config.toml
model = "text-conditioned image diffusion model"
dataset = "rendered scenes of coloured solids on a plain floor"
train_examples = 195000
image_size = 48
horizontal_flip = false
conditioning = "text"
arch = "dit"
objective = "epsilon"
cond_dim = 128
tokenizer = "word"
vocab_size = 63
text_encoder_width = 192
text_encoder_layers = 6
text_encoder_norm = "layernorm"
text_encoder_norm_position = "pre"
text_encoder_activation = "gelu"
text_encoder_mlp_ratio = 4
text_encoder_head_dim = 32
text_encoder_fused_qkv = false
text_encoder_bias = "all"
text_encoder_qk_norm = false
text_encoder_parallel_block = false
text_encoder_inner_norm = false
text_encoder_drop_path = 0.15
text_encoder_positions = "rope"
cond_dropout = 0.1
norm = "rmsnorm"
activation = "gelu"
mlp_ratio = 3
head_dim = 16
fused_qkv = true
qk_norm = true
inner_norm = false
patch_size = [4, 4]
layers = 12
width = 160
positions = "learned"
residual_init = "none"
optimizer = "adamw"
lr = 0.0018
beta1 = 0.9
beta2 = 0.999
eps = 1e-08
grad_clip = 5.0
steps = 3900
batch_size = 64
epochs = 1.3
lr_schedule = "step"
warmup_steps = 110
weight_decay = 0.2
Rows from block 9 of the denoiser of a small text-conditioned image diffusion model, named by matrix and row number. Rows with one number belong to one neuron. Each number is 128 + 32 x the weight over its row's rms, rounded and kept within 0 to 255. All counts start at 0. Numbers have three digits each. After the name is the row's rms in percent of the matrix's.
Before each neuron's rows are labels from the 100 images, of 14976 (inputs lightly noised), where the neuron reaches its highest value: "responds to" is what is common among them. Only what is clearly more common there than usual is listed. The data: rendered scenes of coloured solids on a plain floor. In brackets: how many of the 100, against the usual share in percent.
# fc1: MLP up (model.blocks.9.mlp.fc1.weight, 480x160), inputs 0-159
# fc2: MLP down (model.blocks.9.mlp.fc2.weight, 160x480, transposed), outputs 0-159

responds to: yellow object (64 vs 22.4); green object (49 vs 22.8); its colour: yellow (29 vs 8.5)
fc1.371 086:109111119148087144106147125180109059141119106106105181152079121117102085164104140130147117181120144091120120104128146147131092138148198102127103174095083106178158138063077107189112106119146067080104183117055112133100092177076136126070142150104106152155106129160146157080091141141056154115135095126150131129204168158135101172114126195170127046101154120034130110133130181085157142138147152115137164104090148125116143152121092149099142173114106124121157134151186101115090101100121126
fc2.371 094:147115105147165180124165135137153137081148096110102131182156126088092099091161078176117148156105128117104122149155137084122186109162139111083110136164082112113163177132128136171149119147143122169142172093056081137177093113168120179095109178124111142159154071084111140067145143134103211122160105145160138096104139115156161128110139192108142124118172107086139086236104124126168146127107153148170118105167142151119133109103152080099150048102104063054088113140098078130143156119158147

responds to: light from behind the scene (52 vs 25.3)
fc1.345 100:171189133160077128137139058078147133130083136104125126097093113137110064150159141164145116093090121168157129146155162127154109205105091133162099098194177080136147121117132097154124031091126112190114174136149170101112122115155103127129176155200097122150131170136153128117108086091123113191087162118181128149119130082083137123161162168182145132124124125122104130120062074149167189123127171141140184167161185114166122145119125084169114137139115154138156195120148125132080163179103127
fc2.345 108:085156090064139124122135148187104148131124153145115093122126108107148158128092105126096102093146161156104086137112162094131121128125119089195154135136130158146111144191140086140112091148192156119114127092210109155132130105111134131152134111114109201125115177119201160168151105130103148095127151120205060172124107129153125111163092125175160117156093123148136049222156074118092150121112165144115112137046123158060059108119171091112104153162144132124089125191169142144072103145111120

responds to: spring (32 vs 11.8)
fc1.384 174:147160161184106083113135163083116106109110137108121134087196112129182147074172121169119110121130171106152139130110152183116121062126193105118129093127159157126130175155144118070110185112109101173129148119143146107167060081098146141148078123135156108147097085111163151119151106142126090128102104080180200143141124130119177151149205094102136129113131054109169097159150142154076129081085131091151126138179091171128152179117123082109157050155113113163069153117113125137150147113083053
fc2.384 177:078117173095144049143135137158157132111132110151177131095157100162111141099114116153125148167142164054134204088162103133124153190138144150138144139140123029172153163154142135075115160116147165164161119129188137128115109109110125157134081137144138153121088116148144134133135116104130130136126089169106163107142132144140101108152091143092124122133153047072211151084174160128102149143065102113124111085066141146108138111136168153063105025194127124113101167167125084122099124126061127

responds to: count: four (43 vs 19.8); cube frame (29 vs 11.6)
fc1.302 084:166124140127104105147189180182134090126125125097124140138144125074089164096118106143119116077136128138148152154093096159098069144181137094146136104135133173111128044112219170112123085113091128146114125112092106141120176148135172090080118126113109082162128193165114132207104090189135113203107077115109075112150096135134099058096132156113124181052134149107107167090173100132114133084100099140087175145155184118144124108130175114170119095101166143111117151116151089105137125181125175
fc2.302 079:155136143124160100115125084109159115156127131146169095180125141105133154160099108076131149097192141143141113154112134134157130107202110122117186110109094056088140173120124168155111113125091103189151165166138113062086200110131119080134123094135138172163088109111071136087118133243137154187093141139148143116091119125135170141070133153090148129175109133082116098159124149111154135078110172130136126152111127063116169221113119101144148132197117133158114155089089162109087146076087116

responds to: spring (46 vs 11.8)
fc1.183 165:123136134157126116163084131082172128087110119150170177143172045137121131146181132190120133076139092150167152119166103207111093144115165126101100092190171139118155075090122133117084144139092137049095097110103189077151089101117120113156110168091120126186105141122110097105131085134076099080177103143109137130139163130116162113113136125058131137161103084108152104115155089115124161118126190138101131161170133104071088174133089159090170133156179135108097171148195063150149140103159133
fc2.183 173:131092146071148131107115118108101095162139088133107149139155104162153139168156145182135123114126073105073087104127137139148140138046155154112134146062158125114162117091106129130123114150151109121115067109095154160074116162148061129103143150110060137119093153138126098165118092140130128077155115149093131125131151190116116149086153146118124116077127074117186140169188133141121144173101096120105110054112162098077073151118134127081120165196058167123146102116019176206131147155141164

responds to: pink object (50 vs 22.1)
fc1.152 094:155145187135144132092183137109131137130193103137115098116163064124150116101154092153122155159175159086108135163103132094102181184147110116082109097130094136130179109145138109145161166153090131152093097114122146154159123128162191137075166145144127071119171140142160175156124036133093125188112143055176128071143119184124110139130157203122146127161205127104127092116070112156082115154075114131140149160151141099137044161142111108118094082142096114146130172081191152117106158149129105
fc2.152 114:085098141143058091152138199191106137104178125120094112183092109095123134114103178109103103080132138184077052151159129142103116112164169090079132172128124095121105079154160118156163123175106146157112143150129107146138137085121087148171098059167158137107116164134148128195104082103073112177156186150134157145139122074122133130132126159079173099114123096092115147129118136128103121172152193182154117133121125106152148150110156106143132156122214164194059108144075153114110131161083113

responds to: red object (54 vs 22.8)
fc1.136 099:105108122137141137136149135093095093139146153106151144160108111141112098152140110174153174196175165076160135106145159156113190166146156063180080107134104156103088079149129151162156080107054077153154126125107215078147150086131119111098184122172183124082147162126138148166156110068169068202140123104173187103161165137136132119149150150136119122111138111126142164164125152146089199175161100161094116115110160092094108152154137095122152132130133085163138132145166176145086141115134206
fc2.136 100:107131124118104077152147091170151118142160173149078120093103154090089138155133153072105186138117158143137091174142193140143116155181120099138097119112184076163132182122106102150081125116132117143094135099109141162175105124152128138113122141116119205071083137149160053111187067163071150071144104180130154108144114129111139172135061134112125132144106216136065103173122114129097089163109079144153122105146101143191077092128157147084097093132145117126121152155087121199168128180132137

responds to: red object (74 vs 22.8); its colour: red (36 vs 8.1)
fc1.323 092:142136083109113108125137119157162124097149146102127127160090131155110155152137160162136169106160115160162097118145147162139160151185163077111152099150194097202128094118140159180124087152180130070097127119133107141109190172154074143132114159121112167188077101119132136124116143150149171153089114216079093110121134094165114088173034141069202150129154145088157142111159129118116104096128120174140153115144154099160053124132111142125065179139158111127144174050130095156104151081094140
fc2.323 080:133213099203152146138138120141121088115083130116118153098165161120157118109110051170125129143068138116133166089099112143168137143161162141115108137109087086141148125160141205130091100136124088121160126173240107078143087111132168153123118071119078137179144058145097199133116153114131114166130154147152164095164131117157136086132112118134064162181217103081139136143166074088122136127158142142114107135149073088149103113119103119088106118148121138079145131130137099181120172165169125

responds to: orange object (50 vs 22.1); its colour: orange (25 vs 8.3)
fc1.242 101:134146117133173126119128129099117089161108131140126116135160168137160135137135136158160089150165180132124108137129166138116129153098053133096139084182166114139179143062149125102180220099116149110163159132118086083146125049128096164047079144135101100118108156138097080107135121085151164126109159146188100040091153143145079163149139117208136155168137139100101121120167152163110133092160080103158143107092128150136155087183102191125110193158095118137152150060121095152085137094161150
fc2.242 104:181102157119184142115112100167137172135154113121125122131172152166101141120160112144154129146095108075164088100138143104139143165164158145127081130136161186119140124122156142152159149135111110145069019209099127170090177176090114095087143111095051113176090135086149098166085176133114128133107097151143105086143152104136179132132091102146139120116160118148141103129087096142089138144106127089153128088185065102169154109120085125130119110171203164160086166113142134039169119193103122

responds to: orange object (45 vs 22.1); bowl (28 vs 11.8)
fc1.398 078:101127079090143115075170137182127101060135136121144162074141086163114089122182123156147165185163143089129082059165103173132177146158144099172143139109137143147088115097158158099114136137146142081089129129136124133126154082139085185180147193162139157167080114107052068111121146146095136119128154185127109085193100066101129145152063139125170116137110133149122148122128076128144173116119108154134112087201123145124098088070118080137111123089194126148086132102170155138152115086086146
fc2.398 081:110171100097162067175117105096137118137079152126034146116129147154153096130104119089128080150118160109159126098068115118146056128164147106154127155158169116143145130094122188127147079134127142142129154149158136083144055137122110130088143123120096094119100086122020157195160138067128125075154139086127144147133112130172102093111090132145120152120207153119133147136033161128105129130152126135100101109095137102179072137111069203125116164119128118098164185058122131154134151115148104

responds to: white object (70 vs 22.4); its colour: white (38 vs 8.2)
fc1.438 084:096110172138106128109122148135103147134159086094150093107162090101136170151146123094101126070160176142123180109101151080180105121152131168113115109102062181130131065140093134133121124114072109141078176047107140152142121130142170132056152111043128151071104127103109107118098094106106090147134138068114059138187089147161134079160134183110146119110122124148094099100153199125101145088121101076055131195132144134088094139170106141133145124177103143083106161114141142104118141202161132
fc2.438 083:134106161137086192136125091131110162141138136143153197109150148125141098142112146138121146051147089110106106186210137129111125179195065135084143117094135095111049140138094136161141087158174129161129151131117104147139109156163106121194128140131085136113136109119163082164122155101075127161166165233094119129105099065110115132146165139163120104128150059140137203078110138138134112133131104140148120107111126137094192157105136104110084160108107144158135187135087134096130074043091113

responds to: spring (31 vs 11.8)
fc1.182 097:150111191138103170129120181076172118165092102152193159115155082163141167077132090105132151131122120109150146075092104131092141140096097130116092080140070132099108106055114130146074128177084173138109091088078215130128109091192121123101117142168163131129085110145136080129108060119096079170105089109143126098164103138107131118102176110125099198136125127149091113097087177120135105170117063144125148116139165069094103113123085137169120199151134067150122145077118144137129176144143139
fc2.182 106:103136146132045123105133160190133122129096154089109126120119151144143127074094079131112113072095164144141114162138151135071025112096103136080133083068135121146108133075130134083147146154076152181094128214065096123118153129137137145188126124110113108068152162158153099149116105161059103144160138142164141130139084153104112125097099133142119109145134146144134136118097139163145166214104092119220105066081117112117130160114103189100144135095118148128134057101143176078115157119117128

responds to: spring (37 vs 11.8)
fc1.353 112:122130172135082135124152150067175129138099107095160089141155117143189102137164142118130165109092161185141139123117132105164138138130118158150125123092104156100132083075121069142178121131089098082133129122101166083086139135137105177092096127163156158171130098179125139120194087144109101129112136105083177167084108159080105190180131064125085145151159129114115136098146121052128100132118108147142089123154086108111140177148179152082090187163157135074155042207185154074128165145107119
fc2.353 097:084140148176115175145098117157131104132090113089095156107105123134113163128214117114145130116176215110091153158169124136117049148124151102204149091145164045177145137157117106123136126144149127115094099136142143108096155173098220136124149129157095103123162143194188134140088096116111155149179191096126128102139163151148171143123056143134095126136095152116124089121096178137160156132129074144151108103105093148106063102167134130167136140085157135042118083130104138116105164139097170

responds to: blue object (66 vs 22.3); its colour: blue (26 vs 8.6)
fc1.246 086:078204118110111148124119112162156170129187129144088107141112186117126128167129084118138140183182153110150155082229148075170173165136092142114149115153138135146075103141088113124153128131075139024058133109109079082124174163079133095131139159172130125173116135156129125116132116074109126119102152139102092085060133086107098163087111167129151094125150106103090126093135091129159137175135138185101147124111099158136107108085075135097069151103121154098142120179146111186076125107139153
fc2.246 080:162072113122118107123113140120164159089154186160142150127116099203112160126110129150095207156089080100125177111116144159163065171045132158105138122167154117100152149134143129136096119115128142160156116093066101115107083098104215143159094108123106086126095124099114173163128159131078105144151143151159119093114131132189118146171117119112146126092165115078089134138106195158101065192150089135122137149110186127135130154094134101127121154125164109128096129139062056130117140237097142

responds to: yellow object (54 vs 22.4); its colour: yellow (27 vs 8.5)
fc1.17 100:183164104193104123203085111143147148124135171150147136095132123157175104117108119228114049113100134158194165149120142116155138085112143135155138163179177135099118138170094157091140077142086112170123156158122124096160137122134107136116127064180150112093117118124098100106103129105089150143179179113207186166129136099183111112143161128129138084164172113111093053132095135156169184113118162163121111197167108099142161122100128123173153090114129073161119113187149112121101160107147136
fc2.17 095:133156089079144104142181125138170159106116135155083115122152109110165137101121122131180129185160157066151095192123103098139101139071103074117119130087123193162148112133160079124132151118174108111128134107155182148186131159194106142112117112111133122167098145095180128205125065173118103144078129159138160148193103105107119142144074076148124127143079148158090120194222075138068151118062185124131128125077137130070108102119141157103125107156132148112136151163071092142141105145121107

responds to: black object (56 vs 22.2); cube frame (28 vs 11.6)
fc1.466 133:120182171168071092120109146081144108152106148138165126122077108138124128132249188105126150136163107179140149188159117176177148151115144130128108089162181097124172152072130149151152134134101104160094132071080176087154100087160131118143134140124156148151141193095065072104131093113083077116135098161146113089196166145128111143056143108097129130165124126147130145083046170137133149103151138093141124058158117124071094129146087138138162141130144134104093161112161100116115175118132112
fc2.466 116:081138181105172104102101177127127156144116116052140166105154105140117113144045159113141153157113093117121103193108150128165109120082140132103155111155136153131057173067093065097143077093145129138085118120069167160133110128160135100145154157143161086137115117169144111121125159079142140077096049094140153158101157145127115132030143137149089115117111182147160126173060186119114150106153164116122134152104121123097117149094131058094129159128053073145091118117116179101154077141150131

responds to: teal object (68 vs 22.1)
fc1.248 079:113157121115104139092106153140049098138118109091099151124172121099139172076130086143113134145143121099111146130133137049092175150185152094143132140093120148108132147113129124177110121142144114101125156151100100103103135135132156174076163105144132153160107167088086083124083170145076123075091160078149127099151125149087084081136189135148103247095077096144102160181117165161137126141146170070107114174074125172123094112160094060142136167161091164213090152157122150100155137154128115
fc2.248 087:151221154118114204171076068151114131178132151133140158155126116132107156130138074098107074139146188059075104118182136147147124098151117114129133172112076115148132085087140094139116116146147134169105132175150126150189182104154140145138066135137110120149093098121177066136160092146151097087175130160134066138116116128126166137086134124161118159120086113094165153118085137081135128105181159110184167125163117095139165133108129145092115114155132154228132163168138101148086169095070173

responds to: orange object (48 vs 22.1); yellow object (46 vs 22.4)
fc1.261 083:078118157126136125151151161094062133130099093129127146125158095122173183094132101125097150111134158080088103124172148134129185127147157120175062136106057100214114137144079093112103139159125105062123105135136173120114114144129153102152189088105112074145070138156164177148165175094114163081145156095134095194132137157174090124109155088079157109133120235153116139089133158130100125165159135117153068128128070151137148132134069146093135102107157127139140127184135110092161064126104165
fc2.261 085:162129121173133101152131110139119148123145098109138144058112090089103066131159130169088073163118133146103180133157139158099153086119143131105098113173159045114118126092089124095104124140159141138152189096118085118152137093093123159171095110177180074091131120210094129132139123090127117093140199149138195091135078091094121122145146154124154142180063077079078153120119083157129111134180140153205112159104143117128150099145117110087102157125066153114180136098114167090150133106047132

responds to: blue object (53 vs 22.3)
fc1.37 086:137112129141086108122137162105080106108159099175101128099146157078165129079133156123118129210114157128156111129109176178091112122071121125060153108094199123109146122164115151104125104121220140196155167167116132127131116127172096154128135189154115109119146104189100162167102135177173142124134089108132111117113129119156079165078129158198099137195063109148178142110125093093109150093155102074115170139120119124120104054109176097212086150081123098131099113087119113136108118167152135
fc2.37 085:125171130093141133127075102092133138148097218162138104144149128153109120135084168129114123107106076088067159134119105098137177150122101169119141093098106167108151136085156148087157118134093091130065089153164069112058091158204116123108125185138189115112074153148139088137119068125129151065147069204107149151141138148108117122082122169060118178123107171137085084165126090140149137110118115087112104121161105126166216117110096185128105082124114147130145105126141143158080136122182132

responds to: white object (47 vs 22.4)
fc1.401 099:117160143120089084098162125141136053166113155106184130116161153145113088188129133127088163096113149140145151149111088124050168148138192164097145122169126098121131091093134121100155165119058180171142091196105135101149149104102122114075108090156132165151152132185113107157209116166101150146116099084151133097134124151061084114120163133107149207116152110155176122160136134155089112073112052103099100097146134127111065065135113124159174128144160167175137102132165125183130109116119085
fc2.401 097:107139114132151195097133101164103056146132193109080103045111155149170131096152140140132066084178182106194118091115116116178086116172156065111087162061137071111149121066125140194143155132111136168072052134162143162110132124154149140154156133132173174149121148120137103142089141124084096162118153123136158149124141122128114129073108136155201130102112161165081134117127145156163076138148099118172131152107171166106169109099100104142128140137177087157097090105089078132154120161101097

responds to: pink object (50 vs 22.1); count: five (47 vs 20.3); dome (28 vs 11.6); its colour: pink (26 vs 8.1)
fc1.279 078:138154128160084084152145148143177124113093080118158122069156125095154128122152099104108095139092120119090147053100157178160069085139122114065136144124126153150117110192125066080102140171102112151085180194139140120082072122114126124115121105121111183176045197185133114111118158124110132155172144080166093179093137183124155143110134191066133087141126132132180060157136124095148138141141096094169096135095111090088170138170137127161138115096127164134114107133186167117151128169093125
fc2.279 083:123140098062135139164135140124171106172122109156181127094109120084104122111170119156157148139118052129097170164197098114159108133178130079151125142208194131124137188125116097063157084126167162076142166109138137108120143156127143139217107151150116125133163158173125120153117119103172107155145167128159172102113124167127143171137135187061196130135114124140159065129141146118118094090114128143125129070125108113104127140157103165128101057145139096115179154068111084179112084047137154

responds to: orange object (52 vs 22.1); count: five (42 vs 20.3)
fc1.18 088:170139127167139126136137138143119069148113102123113143156152126112106103176110124147157089146062168144095084161189123130175154133072082104086115124120155156085134172103142069153147147180158133113123196131131102134123085164115070175060092121192095146148086159179162140089118118063153090149127144102158127130117102156167128153197231169154163109177165121036075173109132101113132118109152124150130156109151103125161140149100132127137120162141076085158114088145066140120138142136136178
fc2.18 091:167092181093126130211103181094193121102114116150139106119105108112120165103182083160146137138110106107088080116127096142105108090109157113167074121158153162148127084180133056095107133129157097102132058178120144187122119100095145165130142078104143104101124141175132102138124157129191125139154088132159170088173135126130162124139090166083102119068108173155157075148116134126143126132088098086170151092105075118116131109181219181180112102166091123141141057136114104135111092173115155

responds to: pink object (54 vs 22.1)
fc1.156 095:130109171138141156138170161135136104164165054134193129163122106093084114106155143163166156140172124142145093140065126115104105142164115094121106143120074181071106142189124150140134116123042164152093077139152105137163085109150171105088174083143084105108159180144112098146096055098125131209170133082151124114141147127130120159129160171068099099161174112094148111190086128162108108109137093129128114161151210126133125127106148088085153118138145168193120093162158138160158183114122167
fc2.156 118:066085156078109131139129136169135123094158135077066107062110115072111155148101157136110174086131130120173082120192140104125063101205188071188077137131157118140085078107104132131116127124123179121136132107104123117165152073119034163154127080106168101087111141167101126162104131177102065133186145154178104135145131140097136161142119103103134119107118153179098122143101139138104087118126116161156167147110149120169100154139147095143079093151157093167138098080076135099169118088074133

responds to: orange object (53 vs 22.1); count: five (44 vs 20.3)
fc1.174 078:198129123116166137091101155111102129118099141191096150165078122046110091158152154115097101167100108126113192163126157152146104130099113136133160143101200122133103090091126110115073115086082154190118119170095110124131141097113150130161139061151099099174099088116117136104133122203122191113123095141098117103127166108129120122168104090164091135172114151118141106143173185124086094046040063179139145084149165109161076144107118082137084093149132096132143124072136124091111153127153096
fc2.174 080:071122146166143154101111079183067107177122159144162157160127108155134101124101073107160102150120125133165093079149115120153062106045167175084130129123097103169145158098128104102162195141123163179136122121163123127060097109135102086082161100118100093169203152128134146119090116103157132144110115111105095170163109135137147064089138176150186136132155115140156139098104139127109153187190138134105159187138122115147132149125086137132194142095240127075142140127104094129164141105162117

responds to: white object (46 vs 22.4)
fc1.305 101:094178131135089203150124164075134094098171145160110155092166097134159119088138103184112066141151127119107153109099158141136150161120137158166054152175115127059099075099148144142103141122096130162149140088097159119133137122094152073087178195069227124096121142095154103117136119076084105092094096113157154152151174109143134106145175099127080097149159083148081103161173197121129092123089161067121165136085103149149114185114080131117123120119130093140169113148124090130107134131096087
fc2.305 113:159133090085088092121144070146097231103144146083104153162158173122087105174117086075086148109147199151131032129161178120101159099102085117181143155151146114153121174136125121172123163107131101133120156135097116157129157116129116134092131090164104093124048109146175119082149087142081145112191111160130114040145119151111139125145077129121095162156090091103159095163134181089138111130104160149136155134172186118099113138142143145108106162160135150092062133137071169104104140142114140

responds to: red object (48 vs 22.8)
fc1.70 099:126129119122189130146173127122148140139131123160131088110153138142105198094124143113135164184148212113114086165098147088066174127151082133107189141068177154155091130199115125142113124160106113126118153185150136070133142159169110147137115133192161141097150081070150114134129111128153131191144148122110111129051164146089131114138149165123110104205145144113088072162168089155110164132108115144177120139112153096123064109111155143096098097156139130093112068126171200123076139175084072
fc2.70 104:091097155078038138087100157080123132108167113132135105141148141113122112154128189146128078121097087141070153153175179162173139118141147201167128178117142150130132111150146111136112098168139125070085127130113101062107159123163159106114152166106099083122161162140173132181120063139048070163131139121150187115097150094108123149098087156127082128148120182162147106107082136181092122156156181176103110102135107138125152157189146091119113134181098115128175120111111116185163143190153173

responds to: light from behind the scene (53 vs 25.3); white object (50 vs 22.4); cog (29 vs 11.8)
fc1.13 145:136150146165178098103147148096107124166112152087141139123137125161111147106181127090077089123103127163133153155101142187125100134168112108115175129124147255102122103199183142112091121057069148138090171098114118084154094102133123124128123133136175105102138109093138128156142109119108128187123126070168063142135143161138132139141143111121120150089135088112186104154181162097068109101032122090090143178164151141183102147142168118135152072152128153111147072167113106125136156178172098
fc2.13 124:146123085098146134139099149158161159079135147113121106131136131087122146108091122033150082152166143096136163101157133147127151142162082151178111143118169000147127125195143134101140133076138127112152125106138126125125162140099090161134145112171156167097138090149153136102109119125154123155142109209097123122132122174089147129138109121115107168217104107132198151068199185148060120150084146098138132099106135143128178056137154149080129093132097120117151123084106151120131142147153098

responds to: teal object (60 vs 22.1)
fc1.254 096:170181194143139150137152156128169171114070124076149129092177200148129113142154132135107101160084149119123142082159103099079174123155180148108132143149161143143147138106163085116124150140114092131135114132110137129147140177171054110077103073199147166137135198154124185124137091178061180137086100131135117155152111121110055102092199149162126185122122132127085162212116165103106163127165170102098091092152080147141103117148131089143127114155077160126137167141175141132116106165149110
fc2.254 104:174142132117150185178128122126201072077161151089109102173072135131128169152170129161096066105156155104136115159137146188121155153155111120143102176116064119100146081114114086116164126170149123164069059130185144139165190095147206125201130109091167152149117107110193093159158095129119088112142128143117138126119109153106089149118093126137159074140110104109114128174116117142156098109134152125182107127118080132139101131136118131086105188123148179098142129155091112162133140111016162

responds to: red object (49 vs 22.8); spring (41 vs 11.8); cube frame (30 vs 11.6)
fc1.311 122:147144142186109178122156115086106187164155089114090099148179132107133134137170143156103137182111175144135148166153105159136147161114140124167082176173090133158186158058165078150150108088142069171130123131055118127135124103100120143077131128078081105148100160100127190169101147159145208106116116096172118137099113201099124150142089149088170140091136058153088159109125175159171133151070154151065114092160101119134083171168126136105129117183150143096095140167111154085124132125140143
fc2.311 120:126077099000155129101106111026087115133164124098134123124121122113124138191244117073094145127113148113161152118137191158120092122125144156153156144111104134141194165121138112123151072102126128105147107147093147237120162106140105141149103120184086119150098125157162145125163140110155168093121146124100088096159125097142101134138154143103101147139134141096123118094118087120118149122163148104126092123122108120139090164120152114137098135095095119150136164193152100169022154133119159

responds to: white object (60 vs 22.4); cog (29 vs 11.8)
fc1.226 143:130137172169156172123129107101107102089102149129153118167159108161133155131199141170072102104125118160163157147095123111127130136146113118144108125095150151142139191116098048106127191139165129102079128086164143084146167146084120130152146158116122167117027128090151117100147128144096101126115122036132096029155117088140110154159195112175133164047150138125152093087084144091106170111182113106140106154122160127126125174122122143089140145085096101132106161102180110126100106220138118
fc2.226 131:142128144090123141138141082120162130153114134132178128171143120142171115133083151121131089149094124127083007136140108093146080121083147075073124120122148135150122089128121181037132160121125123135126135106229127150115163113111142122161144154122150098154081128142112151148147174133112132140109135139079093144091114094139133120156062121140076162250148125111161131191092136141150139097151140141124128054124127111098153114145133144117131162056205110205112099134134111155126126049125116

responds to: white object (50 vs 22.4)
fc1.78 100:109138126104104127160106073170148091140118149163111098116089118184149104139109132127124128162127123132136077141131187184113093106140167131161186096130171090163107119114167137089107170118149175116083140128130136111162123035140146175083125134154147189187119182181108112114152110184079098087154148100142117082121139093124121125140123080144115159106070069144079103123124143158138138060150102167143113102135134148093117138144100116149156095091113105082059195076140061170168190100207127
fc2.78 104:142132116134202133122183089128141163188127123136058135165165120114122154134120113147183096154132097116131097082129141104178111152231126146125213143122121225134129165152137152073178134135163131128131088126149183068088133117151105107131118126152115138160165098069147139111131080136137161159083119142119115099119134111070192108063137116159160102117172177147139160157127173071145122120143094134086118140124138132127116186086111187120153138065162112209126163174140153153154135131163152

responds to: teal object (75 vs 22.1); red object (48 vs 22.8)
fc1.127 095:103164087136085162114133109178090066156169168129095118096143110113138177100141109158119146086092120073140140139127123142152191162081176180136191128082150148074097116237159136091139139167129090142137110138158088105126090101112128123182160119187095082110098115106163178136129166139111108121148138181156121151123128081131099158197150136113206071135100117154142172161095138119132090098070082119119174106116130146172117130055136112194086097167105123127149149132140177125121116079109135
fc2.127 093:118102102093107094112172126148111153141109101117091127114117118120089079148040100216116126177140100149078154133175123169108083141059117106136165136131157074171115099164108079160111099165141115103142248094137070139098117123083084158086114150103124089124120096080124175159115097179155143106124138077138125168114128185093137083127067120114120165143118121132126054158149152101174138140079114181093138093065112135152113145194154136105150127159165095131128112149116144094152152137097119

responds to: spring (51 vs 11.8); orange object (45 vs 22.1); cube frame (35 vs 11.6); largest object: spring (26 vs 4.3)
fc1.172 153:143135153203084137133136138084096177157127125076083135170119111158134149133160115155132127159129196151155152125150146130146151134171114162165106145196089155144209172103102100156148118113106152156179128151070096076166106061102133111121121136170112116089157123087153160137096136105169190098125126113060140102107091151124131113150100105117131159105138043146136109118098108119100091146083157173081171098172098062136131131181128128116117170212146092122087132181099148115164087118168196
fc2.172 156:126068112000143130112144161013107107155144125149184122108106092123148140112251147082150112152153149129146182106104115107122119134117159161121112185159141127133221126152100093099084130113147105095126106176084134215115143125148131122182145146146102125101092119144156141125132149121153155117098131084164121153100135090144092107125142157127119115130143161145167116155176066113109141139161078105144125161116123146109108186138124143148074173154105117121126137155140115185092168124096137

responds to: orange object (47 vs 22.1)
fc1.250 103:169116122133136135155138163079110122179099203126120157149084106143141109085142196138142098139108127100090102167169159090123107121155095146182165154137178143171113064113136089142096108153133081081102167112073144100106149142086104132123113127155158114148041151132098093075142112135113135145060116138067130120135142158087184070175079125121117132098114129117158159089093134019100097073122180163158117136163117147147134138159165180079115111151114103114128114092105145121069141190104180
fc2.250 103:094146139180150119131147111131106107146080189190115121149129153109091155120201052105128112149119157125031102119109130176173131109104091142133175176157119126155174154211121095109147168139187132107145148101185144072129098178136156074136138084111080136108199134106199129087134126099090119131170109082110122118132135129183115086154092155149129137144123219130133122094118135087143158072136160139094145117144058089144154059135114119116162079137128156084171155114120125148136113139131126

responds to: teal object (48 vs 22.1); spring (32 vs 11.8)
fc1.300 122:086126140213181151138149149080101173176128048111103163158145125138099156160155139110117114123139151152183155137106126116112160122143137198152066176172073139157182162084185054176165096116111117177127124118090124109124154164087139101114150066122096176058142159120163165107093136149124181098097104177148105164094117127136101141143087140143111168141143094146098156142135183128158082159115134176094179128129147082147074129114113105077102123128161162095168058150099133134155152123139146
fc2.300 128:103069104000146102120140097059112124150151129103150145104149106150122214172255129084134173125105085089169167094105146055119101139123135116132097125114153084159164145120115123116128141136136160122141067147120112198147178137129101129111147111131156142113097098080194147099103144123128154122134134091118148117148188101127154102163121130108115110132130132168157148101137112126127090129119119117078154159151126140108120182111151092136069198148113146102107140139160106138100162114068103

responds to: red object (48 vs 22.8)
fc1.275 084:136171141119094146127142120149155102134112115168103169136138074114118168143139123129155179134114114120087137140175104086104117188142146083169173104088204122096138089115084122198111130168150142155165178159057156093142104055153154139071160119092097127103141134135066146162101114171096115154158144108175138175089087167162072116160052141097166166117115134145091187128133159180121173099127131110127156159182139146098086107099155108163119089159173075068149153105136122158082126147122187
fc2.275 086:060166185108062121169129162115169091153129144126120069156117134110142134126180123140111124113100072141102066105132108118186141151144104150149144126106127065118148141178125140105087123064124127168159164132136117145140146096089148164121154122105094085098086124087162174080082118166036165088121163188103129121159097121116165198111115112150122116161150192118062128136127117084107129129153155170084102134110115096185107137099101125079156124200092115137164117154173045120163161101169121

responds to: white object (49 vs 22.4); its colour: white (30 vs 8.2)
fc1.267 075:190139128116131134154213133178152130129058133159082112055124071132143154134107153141156141137112110116151157103148158218096181095099142126125130065127189140098133105088142159114114127144110188141144156084173115108164108132131129144075178154138102078100114118137205140117134150175134107134145116152139084163119157097213066128109162083168145174102103131117194151112159086168128145120102100128145154160183100137163046153126151074126130140147078156125133140110097073129130112166136098
fc2.267 071:162070114136151109150136167106147114156137103133144120096125111107164131144096097104136102130137183176087122104147081147159103123197145131115085107151105161121134156117154082175128092180133116167148086190238157117109122160117154118098108125109098101133077105124130081090105160051112166107118186178152134112100103112129172148130105129092127087138093174132151129054146150106110098089131153075066107139065148158102074130138151040106119139174153190105128078185112117104099161133111082